From a checkpoint of a small contrastive audio-text model: text encoder activation gelu, batches of 256.
Rows from block 4 of the audio encoder, named by matrix and row number. Rows with one number belong to one channel. Each number is 128 + 24 x the weight over its row's rms, rounded and kept within 0 to 255. All counts start at 0. Numbers have three digits each. After the name is the row's rms in percent of the matrix's.
# convs1: grouped (4 groups) 3x3 conv, stride 2 (encoder.blocks.4.convs.1.weight, 144x36x3x3), inputs within the group 24-29, a 3x3 kernel for each
# convs2: expand pointwise conv (encoder.blocks.4.convs.2.weight, 288x144x1x1, transposed), outputs 192-239
convs1.6 099:128128128094128128095185167128128128033128128128128128128128101128156120128128128128135128128128128128128128128128128128128128128128128128128128128128128128128128
convs1.7 096:128128128128128165128092095128128128128128128095104128171128128128128128128093128128140128128068047128128128091128167128164128092128128128128128128097128128137166
convs1.8 101:128128128128128128128128128128128128085128128128128128128057113128128187128128128082128128128128128128128166084052062153188166128128128128092128156128164092128128
convs1.9 102:128128128128128128128163128128170185128167128128128096128177128168128128072093085128082128128128128128128128128128128163128128128128128128128128128154181128128128
convs1.10 097:128128128128128151128128128128128128128128086128160128183185089171128128128128081067128128168176128128128083128107128112128167128079089090109071128128128128128128
convs1.11 108:128128128128171128128160171175128128128128128128166128128128128158150156081103128079128128081128089128128128128094128090168128128128128105128166128128128128128154
convs1.12 098:128072090128128128099099082128168173128128128085128128128176128128128128128128128061109084128128059128101128128128128128128128128128128107128128128094128128128128
convs1.13 098:086152128128165128084128128091075073068128128128128128095128128128128128158159161128128128128128128128128128075128174128128128128128128128128128053128128081128128
convs1.14 101:128128128128128128128128128128128128100095128128128128106089128128128128128128128128093128128110099128128128128128128128128171128062093128128081128128128128128128
convs1.15 101:073128128062128128041128128128128128128128128128128147128128128128128128093090080128128128128128128128128128081079128128128179128128128128128128128176128093128128
convs1.16 098:128128128128128128108128097088087128128128128128128128070064052128128086128158128128074078128128128128128128128128128128128128177128128128128128095088092128128128
convs1.17 101:103090098107128128128107128128128128128112128092091128198128128159128128164128163062128128174128128197128128128128128128128128128128105128178128128128128172128128
convs1.18 101:128128128128128128128128128128128128128071128128083128128128128128128144128088128077128128128128157128128128128128128128128128128128128096128128128185128060094128
convs1.19 100:128057128096128128128128128128128111088065082128128128107102097084128128078109128163179128146205196128171187074076128128128128128128128128128128128151128128128128
convs1.20 103:093082128128128128128128128128128096145128128128128128128128099158128128128128128128128128088128128128164128128128151171155128128100128128128128128128156047128128
convs1.21 106:128147128135163128128128128128128150128128128128128128128128128128128128128128128094128128128128128066081080093128128140163176128128128128128179128128128102128128
convs1.22 095:128128128128128128128128128128160178128128128128128128106039093189177201128094128164128128211201128193128128128128128101128128169199128174128128128194128128089128
convs1.23 096:128128102117128128128128128167128186154128128095071111128128128128128128064071089128128128175128121172128178128128128128128054128128071128128128128128128128128091
convs1.24 109:060128128153163156128101128128154128087128128128128128128128128128128128128085128128072089128128128128128128128128128128128128128128128076063087128128128128161128
convs1.25 099:099089099128128052128128128128128089128128097128072128128128128128128128128128128128181128108163128128128128144128128128128128128128092128200128128128128072128128
convs1.26 102:128169128154166128095128128066094075095128128128162128164176128079128128128156128077076128128157147055128082128128128100128128128128128084128128103128128128175194
convs1.27 105:128169179072128128094128128128128128128128128128128128128128128128128087086128100085056089128128128128128128128128128128128128128128091095053086128128128098103097
convs1.28 100:128128128075128128128128128069096087067128077128195128128128128128128178128188179202167177128077128128128147055075111128128128128128158128090128098128128079099128
convs1.29 098:128165128158128128128128128128128128128128128090090128128159175128061128128160128091082128128128128128128102128128055160128128128066028128197182128128128128163128
convs1.30 099:128128096128084128128128128099084086095128128128128128128098128128128128128128128159128128128078128128128128086128128128128177128094128095128172099178128128128128
convs1.31 098:128187175025128099128158182128107087097128128128128142128062090166177173128128128128128128128128128128128128084128072128128128128128139128128048128161158150128128
convs1.32 095:128128128128128128128164128072128092128075055128128128128128128128128128128164128128180193177214170128128128071097089128128128128182186128201173088128128128128128
convs1.33 099:146128128128128128088128128128102128174180128100128128128170128128164128128155174172128128128128128174128128079128128128128128128175128128128128128128128128128128
convs1.34 096:128128128128128128128128128066128128128088128128128128128094128088128128128128171128128128076128128128128128128128128128128128064035128128109128128128080128128128
convs1.35 103:128178178128128128128128098128101128128128128128128128128077055076092128128128128128128128128128128128128092128168128128128128128178128128151158128090128128084095
convs1.36 101:128096128078081128128166139128074073128128128128162128128160128128128128128128061128128128128093128153128156128128064128128109128152085128128128128128135128073128
convs1.37 105:082098071128128071151128165128128104128128128128128128128128128128128128128089128128128092108098074128128128128085076128128128128161128128128128082128116128128128
convs1.38 100:128128128128146169170128128128128128167128100180128092128128071128128049164128128091128128128128128128128128128128046164128095164128128128128128128158173128128128
convs1.39 105:128128128128128128097128128166164169095074077128128128157142160128128158064093088093128128128128128128128128128128128128128128064128047128082075156128128128128128
convs1.40 104:171184165128128128081071095128128128156168128128078064067101076128090102156128128128128086128128128128128128128128128128128128128128084168161181078103128128128128
convs1.41 097:128154159163128128128128089128128128088128085086128128128128128128128128085128128086047087128128128161172128177128128128128128093128128128128128192193128128128128
convs1.42 101:128128079128128128128128128128087128128128128128128128128128128173128167088086128128128082101099098128128128128074128128128128128128128082128128128128128128128128
convs1.43 097:128128128128128128128128128128151128128081128128188128182128128128128128128128128094054086091128128187165195128128128128128128128128128098128128128128176128128128
convs1.44 106:098089128054045031128128128128128092128128128128128121128128128128145128128086128128128128128128128128128128165128128164128094186128128128074128128100128151128128
convs1.45 099:128078076128058128167128128128128128128105128128128128144128159128128155128128093128128128128128128128128128128086128099128128128128128128103128128086157128128128
convs1.46 097:128128152128128128128128128161128128128128128128096128128128128093072128128128128128128128128128128128128128128128128128077128128128128128128172128092086079128072
convs1.47 103:128066067088128128128128094082096128128128165128128128128128128148128128105128128090128128128128128128128128128090128128128161100128128086128082128143128091128104
convs1.48 100:128157128128128128128128128128128081128128128128128128128128128179128167128078128095128128128083080128128166128128151128094128128128160128128128128143145182161154
convs1.49 106:128128128128128105128128071128128104172128128128074068128128097097128158128128091078128128103128128128128128174128117128128128128128066128128128128128128128128128
convs1.50 105:076105074128150128128128065128102128128128128055087128128128128128128128093128128128128093128128128097128128128128128128128128128128075128128056155158166128128128
convs1.51 095:128128102128128093166187128110101128128128128128128128128128128077128128128128128128128128128128072128128128086081128128128128174128128128128128128104128169128128
convs1.52 100:128076128128128128128128128128128164128128128182128128128128128128128128128128156128081128128092128128128128090128128128128128128158128128128128128182128078128093
convs1.53 103:128167168128128128128128128100128128128128160076128128101128105128128157128139128056071128128128128128128128054128128128175128070128128128155128149128128128128128
convs1.54 101:128128128083128128128128128063092128128128128171128128128128128173128128128128128162128128128097094146177171128082128128128112128128188128128098128128128128082128
convs1.55 101:128156128128128128128128128128128154128176128104128111128074128128128128128128128071076128128128128086089128128128128128113101128128094128128142128128128128128128
convs1.56 099:128096128128128128128128128096128128094128128128128174081080090128128128128128128082075093081064067128128128128128128050128148070128128128128098168128128083128128
convs1.57 099:128185128128097128128128128128128128128128097128128088128175150056128128128128128172170128174128128169128128157162128128087128128128054128128128128128128128152128
convs1.58 103:128128128175170097128128128084077164128128197081039128128128128128128128128128128100128128128128176128128128128092128128128128128128128086104175128128128165128193
convs1.59 103:128128128128074128101128093128128128128128159097128098128083128104128128128179128128128128128128128128128128128077090128128128080128128128128128128128090128161128
convs1.60 110:096128087128128128128128116128128170116108108128128179128128128128128090128128097066128091128128128128128128080095128128128128128128128128128128165128128173128109
convs1.61 095:128128128208128068128128097128128097128128128128128104128093077128128084128128128128085128128128177106128128128128088128128104195169128128128128128128128090095090
convs1.62 097:128128128128128128059068128128128128164128128128128128128065060128128128128128128102128128128080067128128128128128128128077128128128148057128128128128128128128128
convs1.63 097:128128092189128128128128058128091128128128128128128128162128128128090170128128128074089128120128186045063128128128128098128128128128073128162128128168128110128084
convs1.64 101:128128128128093076169128128066060101128128128128097100088128128128161194106094094128128165128128158153128128070128059128128128171128085128128093128081128128128128
convs1.65 099:128162128128071019161128128128128111128128128128128091128128128128128128128128088128128158128128128093128176128128074128128107128128128128128128128128128157128054
convs1.66 097:128128174128093097128128128128128128128128128128128128104107128128128128101128082128182128128128128128128128128057128128074128128128128128084128173128128184128128
convs1.67 103:094128103128128128128128097107128071128172128128128128088071072128128128128128069128128088128128128128128071128075053170128156110083058128128128128128128128128104
convs1.68 097:128128128128128167128128128090195185120128128128187170128128150085128128128128086092128128111128128157128165093128128082128128128128103128165128128180128128128128
convs1.69 097:128128128069092128128092100128128128164159150128128039078128128128128128128128128128128128099128159128128128174128128199128128115128128128093128128128128155128146
convs1.70 095:128128179128128088102128128128128128128128128128189162128170128128128128128185128128128128164128128128128128090175162128096113128172128128128170128128128093128173
convs1.71 107:128086128128128128128128128128128178128157145046128078128128128128128128128128128056128128128128128128128128128128128128128128099128128098128075128128128128128128
convs1.72 101:086128128128128128128128128128128092172128128173128057128128192128128164128128128128128128103128061128128091128128068128128128213128128128155060128128128192168128
convs1.73 096:128158128128128128128176162065097128128128128086128128128128128076128094128128128128128079128128128128128128077089161128128128061101083128128128170128152128205128
convs1.74 104:128166158128166128128094128128173093128128128128128128080128128128155159128128128128128128128128128128128128128128093128089081128128128128128128128128069181163128
convs1.75 099:128128128128128128128128128128114089178128128172128082128128157128128128128128162128128148128128128128128128128128082189128023209177057128128128128128099128128128
convs1.76 099:128128128128128128128128099128128128128128128128160128128083128128128175128061128128108082128128128128084118128078128128128128159128128128128128128128128128128128
convs1.77 097:128128128128128128160152128084128128128097128128128128128128128128128128100128128128128128128128128128128128128128128128096128080062128128128128177128165148128147
convs1.78 103:128111089128128091128128128109128181128128128128128128128128093128128128128128128128128128128128084128128128100128128128128128128128128097128128161128103128128128
convs1.79 102:128128128078128128128128128128128128128128128128128128128128164109114128047085128128128128128091128128128128128128128083128128174189128165128128128073079168128128
convs1.80 104:128128128168128128128128140128128128128128150128180128128128128095128128128128162128128128128128128128128128128094169080087128128128163128154149128128128128128128
convs1.81 100:192128128163128151100069128128166164128128128128165128128128128128128160128128090128128128128128153071128128128128128128128128128128128128128128128128128128087128
convs1.82 104:164183167128128128128128153128128128170128128128128128128128128154128128128128128128158149128128128128128128128128098167171128128155128090128128128176128128128179
convs1.83 102:176128074160128100180128128128128128128083128128128151076094097128150128128128128151128128128081128128104128168128128128092128128128128128171128128128128128128128
convs1.84 094:128184085057128094128177128147166128128128050148128140128128128128128128128128128164128128153128128128128128128128094128100128162086167163128128167089128128128128
convs1.85 101:128128128128128155153128158128128128128128128128128085128128176128128128043087078128170155128161128128166128128128128128128128128128128104128055177128083171128128
convs1.86 095:128128128097128128128128128128128128128128090128128128128128102151128128128128128158159128197128128128128128128128128128128128162128128128128128128128128128128170
convs1.87 095:128100128128128128128128128128156058128128128155177128158082128128128128128047128128095128128176128153128028128128059128128128128128107128168077147173128128187105
convs1.88 100:128128128128150160128128128128157174128182128128150103128128147128128128091071078128128128128128107128128096128159128128128088128153128128128128128086128128146128
convs1.89 103:128128079166128062159172099155128128128170128128128128128128080168128128128128128143065128173073128128128162189128128128167128082128128128128128128128104128128128
convs1.90 100:128128128128128084203180128128128128128128128090128128171195156077088112128128128128165159128128128128128128128128128128095128128086092128188176128128167080064138
convs1.91 102:128128128128128128077128128128128083112128099128128069128128128128128128031128128128128128128158128086128094155128128128167128160128071128128089128144128128128128
convs1.92 103:128128152108128128128128128128174161107059081128128128068084128148128165102128089128128128128128128128128128154128128128128128128128128152188128128128128128128128
convs1.93 101:073128156128128128077128128087128128128128128128097128128128115128128128128128128100128128089089193128128128128128128128128157128128128089092128128128128159200128
convs1.94 103:063128128128128128097128183128098128128128168128128128090128128128128128128128128098070128128128128128128128128128128128128128128175128128108175128128128128094128
convs1.95 101:128128076128158128128128128128094128128128128128128070128128128128128128128166128128128095128128128128128128128128069128157150128080128128128128128128171128045128
convs1.96 101:128128128128169128128128128128128128128114128128165128128128159128177165066077039128128128184207167080128128128128128128128092128128128128078128128128128128128128
convs1.97 101:128128128128128128128128128109128128186159128128128128128064045160128128128128128166128128178172128128128073128128128166128128128128128128128128091128128128128128
convs1.98 100:081128128203182187128109128128128128128128128128128167128128075163128088171128128128128128128128128128128128128128128128128128105105128103128128128128162105068128
convs1.99 100:128128128128128128128128128128083065128128128128128117128128128128128160128128128128128128185128128128128128076076095128128088088087099128128128161128087128128128
convs1.100 101:128128128191128179109128128128091067128128128088128128128128128128079075162128128084128128128128128128128128088128128128148128083182128077128128128128128037128128
convs1.101 100:128061073098128128098128128090128128128128166106128128128079089089092128128175128128128128099128128128128161128128200128128128128094103128128155128128128128128128
convs1.102 094:166087158128128128182089128128128128128128093128128128128128128128128128084128128128173128166128112128128077128128128128128095128128128183182087189128068172176127
convs1.103 098:128128128128128128128128128128128081082128128079097128166128128156128128128128128128173159128073128128026097128128104128176128128128128128128097128143128128128128
convs1.104 096:128088128179128128128128128128128181128128167128128149128128128128128092128128128128128128086153128128128128080128128080101152128128168097076128128128197128128128
convs1.105 106:128165147108128128128128128095128128096082128128101128128128128110128097128128082128128128077128128087128128083128128128105157128128128043128128128177191101128128
convs1.106 098:080128128128128128128128128085128159103128128086128128105128099128128128128175128128128160128128128128128128128128128087085128128128128161128205128128185128128128
convs1.107 098:128128128079128128091128128128128128128086096128128128128128128128128128090095091128128128128128128128128111128128128128128128156128128128128083177070128128128128
convs1.108 091:102128094128128128128128128128128128128128128128128128072128128128128128128128128128128128128128128128102128128128065128173128088128128128043128128128128128128128
convs1.109 102:128092192128162192128128128128178105128128128128128089128128128198128158128093128128128128128128128128128128128064079080128128128128128128162128158128128183128128
convs1.110 097:128168128128128128091128128128128128102128128047128128092078089101128081128159128128128128128128128077128106128174128128128178075128128128094084128128128128128128
convs1.111 101:128128128128156183128128128139128128128128128128128082128128128128128128171128128128045128128089103077128128128128128060128128061128128176128128128128128128128078
convs1.112 106:128147179128128161128128128102128101098113128128128128128084068128071128128128128128128128128128128128082083109099128128128128128128171090107128128128109128101101
convs1.113 090:128053128128128128128128128128128128128128128098128128128128128128128128128193128163128090128128064128128128128128128128166128075100128060128128061128128128206128
convs1.114 093:128178151128128128128128089172128146128128128101076083128128128178175103128128092128128128128128128128156128156175161078128128096128103128128128185128096128128128
convs1.115 104:128128162128128128092128128128128159078128128060099128128128128183128128128128128128128128172128101101094128167187154088128128128128128128128128170128128075128128
convs1.116 098:128128128128128128128128128128128128128066074128128128128128128128128128176128128128128128128128128128128128128128128087052095128128172128128128128128128165128128
convs1.117 107:128128098128166128128128128150155128095093128128128128128128128128095128128108128128128128182147164128128128155128128091128128128128128128128158128128128128098128
convs1.118 095:128102128128128128155128128128068128128128128154128128128070095161128128163161128128128128128128128190128128128128128128128128128128128151128128128128128128128128
convs1.119 095:186128128167128128128128128128128154128128101128056128128128128153128128128128083100089128128128183170128167128128128164128173128112128128128128128128128083063064
convs1.120 102:128128128128128128160169128102063128104128128128149128128128121128128128128128128088068075128128128083128076128128128128128128128128128128128128170128128128128128
convs1.121 098:171128128128128128177163128080128128086128128091128128128128128128141128128128128164193128166128128128128074128128100128128128128128095128128128128128128128128128
convs1.122 098:128068128128128128128128094128128083128128087162128128081128128162128128076128064128146128165128128095082128128128128128128128128128128109128128128128128128128128
convs1.123 105:128081100086128128128128128107085082128178128128128087128149128102128128128128128128128094088095128128177128056070071128128128128128110159155188128128128128128169
convs2.6 097:128180128128128089128080084128128096128128128082128128128090154064128128128085128148156128128075105128128128128128128128128128128161128128128128
convs2.7 095:160160128128128082128194128102128128128128128128128128160128162128128128128087128128128128128128128128128128128184164104128128128128128176128128
convs2.8 097:128128128096151128128101128099128104200128128128128128128128128128128103128128128128128061128128128128128128128128189128072128128164128128076162
convs2.9 104:189128128128157196105146066128128156128128157128128158064185128128128128128128128095128128128128073128170128128128128066142128128128128128128103
convs2.10 100:172128128093128078111117167128191128128128128128156070128080128080164128128128128128154128128128188128128128066160128128128128128128128128128128
convs2.11 109:128172128128128076128082128128160128128128128128128089128096128128128128128086185128160128091128128128098166128165128128148128128128128167128128
convs2.12 074:128128128009128128128192128128128128128128128072128128128128128171128128128171128109090128128128070128128128128128128128161171128128128128199128
convs2.13 107:128128170128200147128128186128097128169128128128184128128128128128155128170099128098128128198075128128084128128091174105128128128146082128128128
convs2.14 109:128128128128128128158093099172161128128099128102128166128128128128128128157128128128078128128128128128167086128173128128128128128128128106128212
convs2.15 102:128128172128128128128128128176128128128128128128128088077128082128096128128097128128128128083128128128128128128157054128128063128128176169081155
convs2.16 100:128128128128128128128128128099128128062128128091128128206128154128128083128128128128103128128128128128154128128180128093128101128128128209102128
convs2.17 095:128193128128128128088128128128173128128128128128128092091128061088087128128128128128128128128128128078128094128128128128128128128128128128128128
convs2.18 113:176128128128142128128163128102128153154128128128128128146128128084128128159128112128128128165128128128161128128128128166128090128165128128128099
convs2.19 097:128128128128176128128128153214104128128070128128128109076128128128128128128128096128128128128168183128097128189128128128181128128093128177128128
convs2.20 120:128128171089128128128128128128128112128176128128170128128167128128128163128128082128170128128128156178128128128128128128108094128128128084128128
convs2.21 089:128128128073128128128128167128128128151128128128128128128047172128128178169128128189105128128128128128068128128128128128168128128128128128128128
convs2.22 087:128128128128128128128128082128128128128092128165128128074175128152128128128170128128128128128128066128128128128205128128159128186128128094128096
convs2.23 082:128087128128028128128128053128128128128128128128128128128128128128128176128128128128128128128128078128180128128128128128128128206128187128128128
convs2.24 109:098128128128128086128128128128128128128128128128128079128128128128128128128152176128128128092128128128128128128128177128164128166128128128163128
convs2.25 096:128128128095167128128128168150075111105128128085128098128128128128128128128128128128179128128128185128128128128128128203183128128128204088128128
convs2.26 116:128128128128128095097128163128128210113150165128164128163099128128180128128128128163077128128128193128182128100128128128128152164128128128128128
convs2.27 105:128128128128128128099128128068086193183128169128170128128107128128181128128128098128128078128128128128128128128128128160094128204128128128128165
convs2.28 094:128128128128089128172186128128128128128128099167176128128178128128128128063074128164128128128128128088128128128128128128106128128128128173128128
convs2.29 106:128162068128128128072081128128128185160128162128083128128128128128128128128061083082128128128128128082174156128171094128128112128128128128073128
convs2.30 099:128177086128128128128128128128159128169086128128128128128128128128128128128087128128128128128128128106182128128128128128128128128128166186128128
convs2.31 102:179128168128102128128096155166128128173063128128128167128152194128128103128128094078128066128176128128128128128128128128128128182128128128128128
convs2.32 098:128128128128128128128128128160128128128148096128128173128128128128128128128159128128128128183128128128096128160128128128128128128086109162128128
convs2.33 078:128128128082128168128128100128128128128184128075128128128193128128128128128128128128128128128128092128072093166128128128128075092169128088128092
convs2.34 096:174128095128128185146128128095128157128128128206094128168128128111128128128128128128128128128128128128128128234128128128162078128128075128084183
convs2.35 085:128095128128128128047128089177109128128128128174128081128128128128128128068128128128128128128128128128128128128128128128128128128128128128128128
convs2.36 094:128128128128085092128128128102178091075128128176128128128128128128128180128154128128128128128128074128128128075128128128128128128128128112078088
convs2.37 104:128128128128128128128128128168166128128128128128128128174128128128128128128128169128128128128128187128128090128128128128155128128128128081128128
convs2.38 109:128198128128103128128128128086128128128128128128128128128128128165195188128128128128128128128128128128128128128128075128128128154128128114128128
convs2.39 114:128128183128161128084128128084128128135092166128163128128128178151103128187089124128128128093171128128157084087089160083128128128173128128128128
convs2.40 112:165082097154090147128128128128128128128128101128128128168067128128165092128128128128128149128096128128128128141172128128155128128128167128128128
convs2.41 111:128185128171128210128128074128099128128128128128166128128100128163091128157104128128080128128128128128128098128128156128102098180128158157128128
convs2.42 115:128128086154090128166082128128128128100089128128128128128128078128095150128158128141182128128128128128128174169128128168181105128128194098070095
convs2.43 111:128128175157089128128162128090128128128128183128128128128159128128128158173128128128128128128128092128128128128128128097128152231163128128088128
convs2.44 102:128161128086151128128172184169128076099128128128128128128128128128128189128151128128128128165128179128128070128128128128128094128085128128196166
convs2.45 088:074172147128128128087159128128128205128128128182128128094128128128128106128128175128128128128128128128128128128128072157128128128128089128093128
convs2.46 111:128099100128128128083093158128128128128156055128151128095128128128086128128161148128153195128128128128128174162091081172097086108128128128128128
convs2.47 105:128128162128085154128128128091128128128128128128128153103128128067078128128128128128128128128087128128128128128198128174128169128150128128128128
convs2.48 110:084148128128094128170128128128075090108128128128165128128128105128128128162128158128128159128182102080128128144128128093176128128128089209128128
convs2.49 091:189128128155128128128168128128183128128128128128128128128128128128190128128128128175128128128128128128155128128128128128128128128184128128128128
convs2.50 099:187128168147128128128128128128128128177128128097128180128093128128183128128128128128128071150093128170128089128128162128128167128215128128084167
convs2.51 107:128128128185128128128128128128167138078128128128068105180188128128128128128128128165087111128128128128128107128128128170128069128128073128128128
convs2.52 101:165184128128128128062128128128159128128169128128128128128200128128085128156128128128082128128152128128128128073128101166128128128128128128169128
convs2.53 104:128195101128128193128128128104165162104128128128128128128100128128063128128103128128128128128128128128128128128163165128128128128128128170128109
convs2.54 102:128128128128128078162128128128163128162128128128128128128128128128128128197128128128128128128128128128157162128174128128164128173093128128128128
convs2.55 111:194154128128128128128128128128128109128164070128128128128128173128128082128128128089137181092128128128128184128128128128093084128128172128109128
convs2.56 093:128128128128158128128093128128128128166128098128128128152128128161128093105072128128128128128128128128128128128128128128128104128128128128128128
convs2.57 100:106128161128128168128128182128083128128128128176128177128128110128128185128128081128128128128128128128128128128128128128175128144097094107185128
convs2.58 097:128128078128128128142128128098128128185128128128128128128128171128128128165146128128086128090128128128128128162128128174128128084128128128079074
convs2.59 107:128128128128128128128128161086128128128161055128163128128128128105128072128128128128128175166128107128128128128087089128059128128128128128128088
convs2.60 094:128128128128128167128128128128128128128128128154128128128128128128128128128128128147128088128128128128128128091128128128128172168166096128128099
convs2.61 089:128128128128128128061128128128169093128076128128073159128128128128164128128128159128128128128128128128128128128128128128167128128128172128128128
convs2.62 082:128128128128128128187095128128128128128094128128128128075128128128128128173128128128128175128128128128128154170128128128128128109128128128128176
convs2.63 086:128179128128128161128128128128128128128128128128128096128128128162128075128052128128087167128128128196153128128128128128128128128128209128075128
convs2.64 081:128171128128128069092128128128128188185128098128128069128086098085149128128128128128128081128128171128128128128128128128128128128128065128192180
convs2.65 107:099175128162128128128128128128128128089128089128095128128166128146128151128128070128128142128128128087170128091128068128128128089103128086128128
convs2.66 105:156128128128080128169128103128128074128128128166128128104128128160128128188128128128128128128162086128128171128128128128151128128128128097081128
convs2.67 092:128128128169099128128128128128128086096128128128128092128128128128128128102098128128128063128077128128128105128192128128128128128128201104128128
convs2.68 099:128128128069128128128128128128165187128128128128128079166128128092068091089078128128128128128128128128128128128154128128128128128128105172128128
convs2.69 097:128128128128128148167128128072128128128128128180177128128128106128158128069128128128128167208128128128128096128092172128128170099128128128128128
convs2.70 094:085128128072128128128128128083128128128094128158128128128086128128128128128128098128128128128128128128128128149128088128128128128155141128172161
convs2.71 106:128169128128102128128114077072164128128128128128128128128128128143128128128039128128128128165128128128128094128128203097128157128179072128128128
convs2.72 103:074128192128128128128194115128097128147128128128080172128128128143128091128128128128128128094181128045128128128066128128128142128128128128164128
convs2.73 090:128128128088080177092088128128091128161068128128128128057128128128128128128128128128128128128128128128128128128128128128128128128128128128101128
convs2.74 096:128128209154128128128128128128128128128128128097128128178128188154180176066128128180197128128128128128128102077128084128128097128128128128128128
convs2.75 102:128128128128128128163175128174128128128180101128128178128128153128128128092149138128104128160128128084128128098128128104128180143060128128128128
convs2.76 107:161128162128107151083128056128153128128078128128128128128128128128128110128128176128128128128128094128128089128128160057128143128128128128096128
convs2.77 092:128128128191128176096128128128081128128128128128128128128218085190128128128128128181128128094128128128128128128078128128181128128128128128128128
convs2.78 101:128158176180128128076128128161128128128128128128128128197128128182128128128128128193128128100103128128128077081128128128128128128128128128183128
convs2.79 095:128146128172128128128128128128128178128091161071128128128128128128128128128128128225128092085192128128168169128128102128163128128128159128128058
convs2.80 103:151093179096128181128128128128094128154108128128160128128081128128181081128128128128084128142128128128128085128128128128173170162128128095128128
convs2.81 110:128128128128151128128163128128128128128100128128156128128101073128128098128128101094056100128128155102128099156128128128152128103128128076128187
convs2.82 100:166169128128096128128128082128175128128128128128128128128100128092085128128128150093128128128128128128166071128128128128128128128072151149128173
convs2.83 093:128148128128128171128128128128128090081128166128128089087128128176128128128128094128128128128128128128128128128128128128128069128128128087128153
convs2.84 107:128169168100128171128128161159164187128128128128069128128128128090128128111128128128128128128128087067182128128084128173097196128128128128128128
convs2.85 096:088128128149091128128128064069128128128128128128128128128128084128128128191128128200128089128128128128128080148071091128128128128128128180128128
convs2.86 082:128088128128128128128128128128166128072177128128128128180128128072128128128157128128128128128128128128128128128128128128128128128128128128128169
convs2.87 095:128128128128128128128128128128128128128128128086100182128128128128128128128128128128107128128128128104128165128128154128128158128128087174128169
convs2.88 125:128180128128128128099163154098128128160128153111128156128128086154128169128170128156098092128128169128183128128070107128128128128128128100153095
convs2.89 107:181179128128103188171075128128128128081128128128090128128128165128128194096084128128162128128128128101157181128128104128128128128171128128128128
convs2.90 087:128187128128079128128087092128063193128128128128128128128128128185128128128128087128128179128128073128128128083128098082128128060128128175128087
convs2.91 098:076128128128084110196128066193128128128128155128159128128099072128128128128128128175128164060128092068166128128128128128162128128128128165174128
convs2.92 097:128128128128128083128128128128128128128128128128128128128094128128128128128128128128128128128073128128128086128128128078128128128128128128128128
convs2.93 100:160128072128128128089128128128128162128128079128128128128128128128098128128128128128128183128093128128128163204128092128128128128128128128128128
convs2.94 105:148128128128128128179128128128141093088128100128158128128128128128097086128128128098128159182154128128171190128128166092128128128128128128128128
convs2.95 095:193128128128113128181128128128128128093128108128128168128128163128128128128128128077085128128128095128128128128174128036097128128128093128092128
convs2.96 109:128105128155128128128204128099128152079128128128128092177128068128168128128128145128128070128128128128128102128093093128128128128128115128128166
convs2.97 109:128088128128193153169128128160128128128128128057128128128128128128160128166128128128128128128128166128128158128187128128176128128128128128164128
convs2.98 085:128128128202128158128128099128090088087128128128128167128128128128128154128128128128128128128128128128128128128128128084181092128128128128128128
convs2.99 101:183128128158128128128128128128128128128128128128128128066128128128128171128094173128128128128128128176128128128128128166128100128165128110128128
convs2.100 104:128128073128128128185128112064128128128128189128128171128128128128085128170090174128128128128128128128128168128128128092176128128128128170128128
convs2.101 102:165128128128128105128098128128101128195128128128128093128128128128128128128096128128128128128128128147160177128128100128128128128096161128128128
convs2.102 099:128128128188128155128128081128064128156128128056128128128128201128128128128128128180128128128128128128152128091128083128128189128155147128128128
convs2.103 109:165128189160128104097128128128156128128128128128128128128128167073149174128192128128128128081128128163164128096153107157166128128128128086128128
convs2.104 089:128085128079128187128128128128128128128088128087128128128128128214128128183180070128128128128128160128128128128128128128165128128128128128128128
convs2.105 095:089128128128128128128128128174128128128128128054128069128128128128128158128074154101128128078102128128128128128128177128128128128128128128168128
convs2.106 089:128128128128172128094113128128102128128128098128128128128128128128128128128128128128128128181128128128128128128128128128128128128128182128128076
convs2.107 106:128128151128128128128128128128169187128128128128128184081128096128128096156084128196128128060199128069177128128128128128128157128128128128128128
convs2.108 090:128128099167108128128128128128205128128086128128172128128128081128128193128128051128128081053128067128128128128128128128128128128062128128128160
convs2.109 085:128128096128128128128061128128192128128128128128128192128128128128128128181065128128128169086087128188157128083128128128175155186128186128128188
convs2.110 098:128128128164128094128128128128128128128128128128128128128148128128128128128128077128192128128128100128128128211128128087162083128084083128078128
convs2.111 083:128096128128128128182128169174090128128128177128128128128128086186128128128128090128128128072128128128167128182128128128128128128128128128155060
convs2.112 089:128128166168074128128128128177198128128063128095128088128109084128128194103128128128128128128128128128128128128128128128128161128176128128128128
convs2.113 107:094128094152128128172128128128128128163174128128128128128128184128128128128128174128128128161128128128128128128128128092128128128128100128128119
convs2.114 105:128128128128172128158108128128128128128128128169167079128128128128128147128128141128128128128128193128195128128128128218128128128128128096128079
convs2.115 118:128128128128084128158128128179128128128128092161128101105195158128088128128128128158158128128128089128147128128128061128110089170128128128128128
convs2.116 099:128072128069128181128128128128128160128151128128092128128128128128128172128128128128084128128166128128128163128078128128128183128128080128128161
convs2.117 101:128128128128128128128128128128080128128087128128165154090180158128088128128128128128128128128128128128128147128128128097089128128128128128128128
convs2.118 097:128128128128084128128128174128193128128128157128128093165128079084083156128128128128128128128128146101185128128128177128128182128201161128082173
convs2.119 100:083128128128164128128128128090128128128128128128158189128128128161098128088128128173156128128180128128083128128072128128128128128128091128128164
convs2.120 104:128084128084128128128128128128128128112128128128160128128158106044128128128128128158128091128128150165128128128159128170128128197095128128182128
convs2.121 096:158095128128101160128128128128128074128128084046128203128128128128128128128128128128128153128128092128128128128128128128083128128128128128128172
convs2.122 106:128128128162128187084128128128128128128128128155169162128128128073128128128110128128163069128143128181092088128180128128128128128156157080128128
convs2.123 097:128128128089128128128179173128165077128128101128128128128128086128095128169128128128128128128128187128128128128157128128128128158128128128182173